From a checkpoint of a small image super-resolution model.
Training: adamw at rate 0.0023, 20000 steps, batches of 128.
Rows from block 8 of a small image super-resolution model, named by matrix and row number. Rows with one number belong to one channel. Each number is 128 + 24 x the weight over its row's rms, rounded and kept within 0 to 255. All counts start at 0. Numbers have three digits each.
After each channel's rows are labels from the 100 images, of 14976, where the channel reaches its highest value: "peak on" is the class under the peak. Only what is clearly more common there than usual is listed. The data: simulated grey scan slices of phantoms with and without marks. In brackets: how many of the 100, against the usual share in percent.
# convs0: first 3x3 conv (model.blocks.8.convs.0.weight, 80x80x3x3, each kernel summed), inputs 0-79
# convs1: second 3x3 conv (model.blocks.8.convs.1.weight, 80x80x3x3, transposed, each kernel summed), outputs 0-79

convs0.69:143104150119114097122150124135156126187120098124128098120130116124157128123118094132150095042109073120162135095096118171124150124144108115140118106157083089128142174100130129137146121109131131112090077137154130131138110136132148137134114135
convs1.69:119139114101155115124098125134103160067122081096124103129114155134133095149154149115122155131149177101072136145123117107113108123111145051096118118131071156122102123144131118112110117126112135184137090121105136150131120120108128119111111128
peak on: lung or cavity (78 vs 18.8)

convs0.65:161111125132124126033140113102135134107170134109132161145109094138206106088134171112129125106098098116118120123158140147129130132131128137109140086160110129129152135150163138145122103131108139096112119099120161101134109144128141165110147116
convs1.65:137128109140121147140098133169105081122083096140087127098147125107117120148110118120117162117155150109106161128093161072110124092069101103121134128079124128139080126090110130130152138121122112117123092121117098162114147119128139083154150131
peak on: soft tissue (47 vs 22.3); air (28 vs 0.4)

convs0.43:182109119152061127148119081141149127127124083098110100109153107107124146127136146111132078101130095130131091139125120137158133115125134088111146141126128150129169151146135156170138120176099110096115114080140081132091127154107119127134131136
convs1.43:115148118131139154131128129113138124118155116153133127158151142139090097175106101127123170156105140122115140125173140107097114105155132106157098124099099123144146183140053137114161118063136157156120127152132144183103138114130138125105134135
peak on: bone (28 vs 7.1)

convs0.23:122102076126112136091167131122114092126127143110125158129103159129140132112120138120041139115132152140125139120096086099127160184145086137153114100133116102128116124127099116109148143096155144132118153117106095126157142096151163121156170114
convs1.23:164135071137149143124102152131136167128134151139096130102101127126046098141112123113139098119124094084107123152155113117122144073112151122124119107134145140097127102169180114130150132088136084123140152136119100156126132113145111159149117131
peak on: soft tissue (100 vs 22.3)

convs0.60:105084118169129159129134111122111103104132139112122057126147134110160146144132108162120135166092110131103095166087121120138171116125118149121110111120158158131144134108108090152153075114116083172102148119111103095106135130124107108151114118
convs1.60:149121132111120131125124098125146144133117141149146055117117083112123120108082139109146106131141155118101084085075119143153088152134155123132135130135135119083084105153110099139149145112115093090124108118091110154144124155136083108107095146
peak on: soft tissue (85 vs 22.3)

convs0.59:157052074140133082083122156105161081117095150133119126123136136152123113122132119148095120085099137142152127126139172140144132114126109124106126133114087134112119143130122141094106145103102161125101137165143160151154092108113106138087125115
convs1.59:140156143111142153121133112147100106140174148116168129107127116128173145127130133160129114148159097095113133105135058122104128122167120121133128137146157129160116142114103120175178143169138091128133078111140085074135156125136108147153138114
peak on: mark (50 vs 2.2); lung or cavity (40 vs 18.8)

convs0.52:114111118154111125149161138107108127108143144119138148172156145172093094135139120117119123138103113113134126134147072096117164132119117119134136123127113154126108096107108135133124157148159126146119136150066085115106104175128149152138142037
convs1.52:167099123128116122116123138132141101134131039173119127101112102108162138130144078106134169135127132155139123091098161127123078131140150111142101143099128130150131113121187134159137144109117129104124165130144138168123112083129093112120152129
peak on: bone (62 vs 7.1)

convs0.14:087138153111140135140115133133087119121139087118126136055102151149086144089113078063112141118122118137104117110139120151144136123124107153124135132129084104084112126111144100111124106125152105158087138133149091129130108150151126123094111079
convs1.14:090146096132121108123126147138126146150091162102105099121121153111097088106157167141117090086108174086139120128143131086166121110121133080095139094133113160140104115130118130110163115128138116126164103123127106170106124136115068142158115120
peak on: soft tissue (100 vs 22.3)

convs0.4:136143181169086125138137097151094124136116094127135128141112103108101113093098117127109091114074107163142150147125145162149127136152108115039147107146122131129125138104178142074133105128146147118143146128120132134119098146113143104130130115
convs1.4:099102108109144082116119130128127152134138152133144148118138123137149143117136137090139143101125154137115102067100107074149124144108169146192117110116118107151117118121088145184148126141116169128106089150158127169111142165144115137155092119
peak on: lung or cavity (63 vs 18.8); mark (26 vs 2.2)

convs0.39:202124136148120098135110135126112129103150120134135157124141093102104144185107152123070144138130127081125120116132063131133102107160119120121137133170111112164151123132130139130115133122132122161128148143103174090140141128089116086090134152
convs1.39:119132162089114133128131132133141138145107085122185108145091141127114114089114145139131102107133152142125171139155191133149116115134171141127124157069131109076121155131097115100122117156079148108127093117143091147148097125163112132149138130
peak on: lung or cavity (45 vs 18.8)

convs0.22:099149131119168127121127119128129159119134105148136125110099134140129098175163117128122124147130114145116130100158120091127117050116106092067146134129118121085107118143107126104091139120156134121104085106109111158138104134149132049136123149
convs1.22:139125116126136137119133099103087116134127106112079137166167123108168142122080141096134110122121128139148079135135142150151126166141145158166089133145153143130160115102116168149144138101107151142147148136149154166124116098121127210139161126
peak on: lung or cavity (63 vs 18.8)

convs0.24:131124162136150133125061138153145110103117114142126124123161137129093142136109075143149114083119087115119129116081112119108117173136102152121118116122050139110121127091117124122114128121144113141091135140125113115125139071145072116126092154
convs1.24:154121130139100111121096143084095101146130103086121158147138111089110129090121149129124150137145154131160095120138129106130134109135149082119130122127056128145108127140127120066142143123103157132094121148110079169114109111099077110123095122
peak on: soft tissue (84 vs 22.3)

convs0.30:152140141160115107109144100137074094118113115129152160100184090134125134142121103121096107093135124135151170114128131138134135121131139076070154132168088099148116160137121163125156119156094127110112090146109103082131114132118124130153123098
convs1.30:107109087112139149143092153105152132120125092111089084142078169116138101096142148124125122101150144096101121149128151089115123134087131145167087112100104146082113145150127116122138128096110094135122125101124138179110085102128114126089121144
peak on: lung or cavity (87 vs 18.8)

convs0.3:084103141144145129119119163134129082125122092117121172127121124112122069104121159117143137140103146129119104126179123125107144116107091128087147108139080096099108076082143161123147168114145077103120104111134124144156130120130142116123150158
convs1.3:105131133147122112118133090128124092118124102154126119167125124134119158107113113108118111118169149124104155102130085125130135118142148101189129086137117142157116109126142152156076126141142072055155107147091096165103141140131137106129090121
peak on: soft tissue (54 vs 22.3)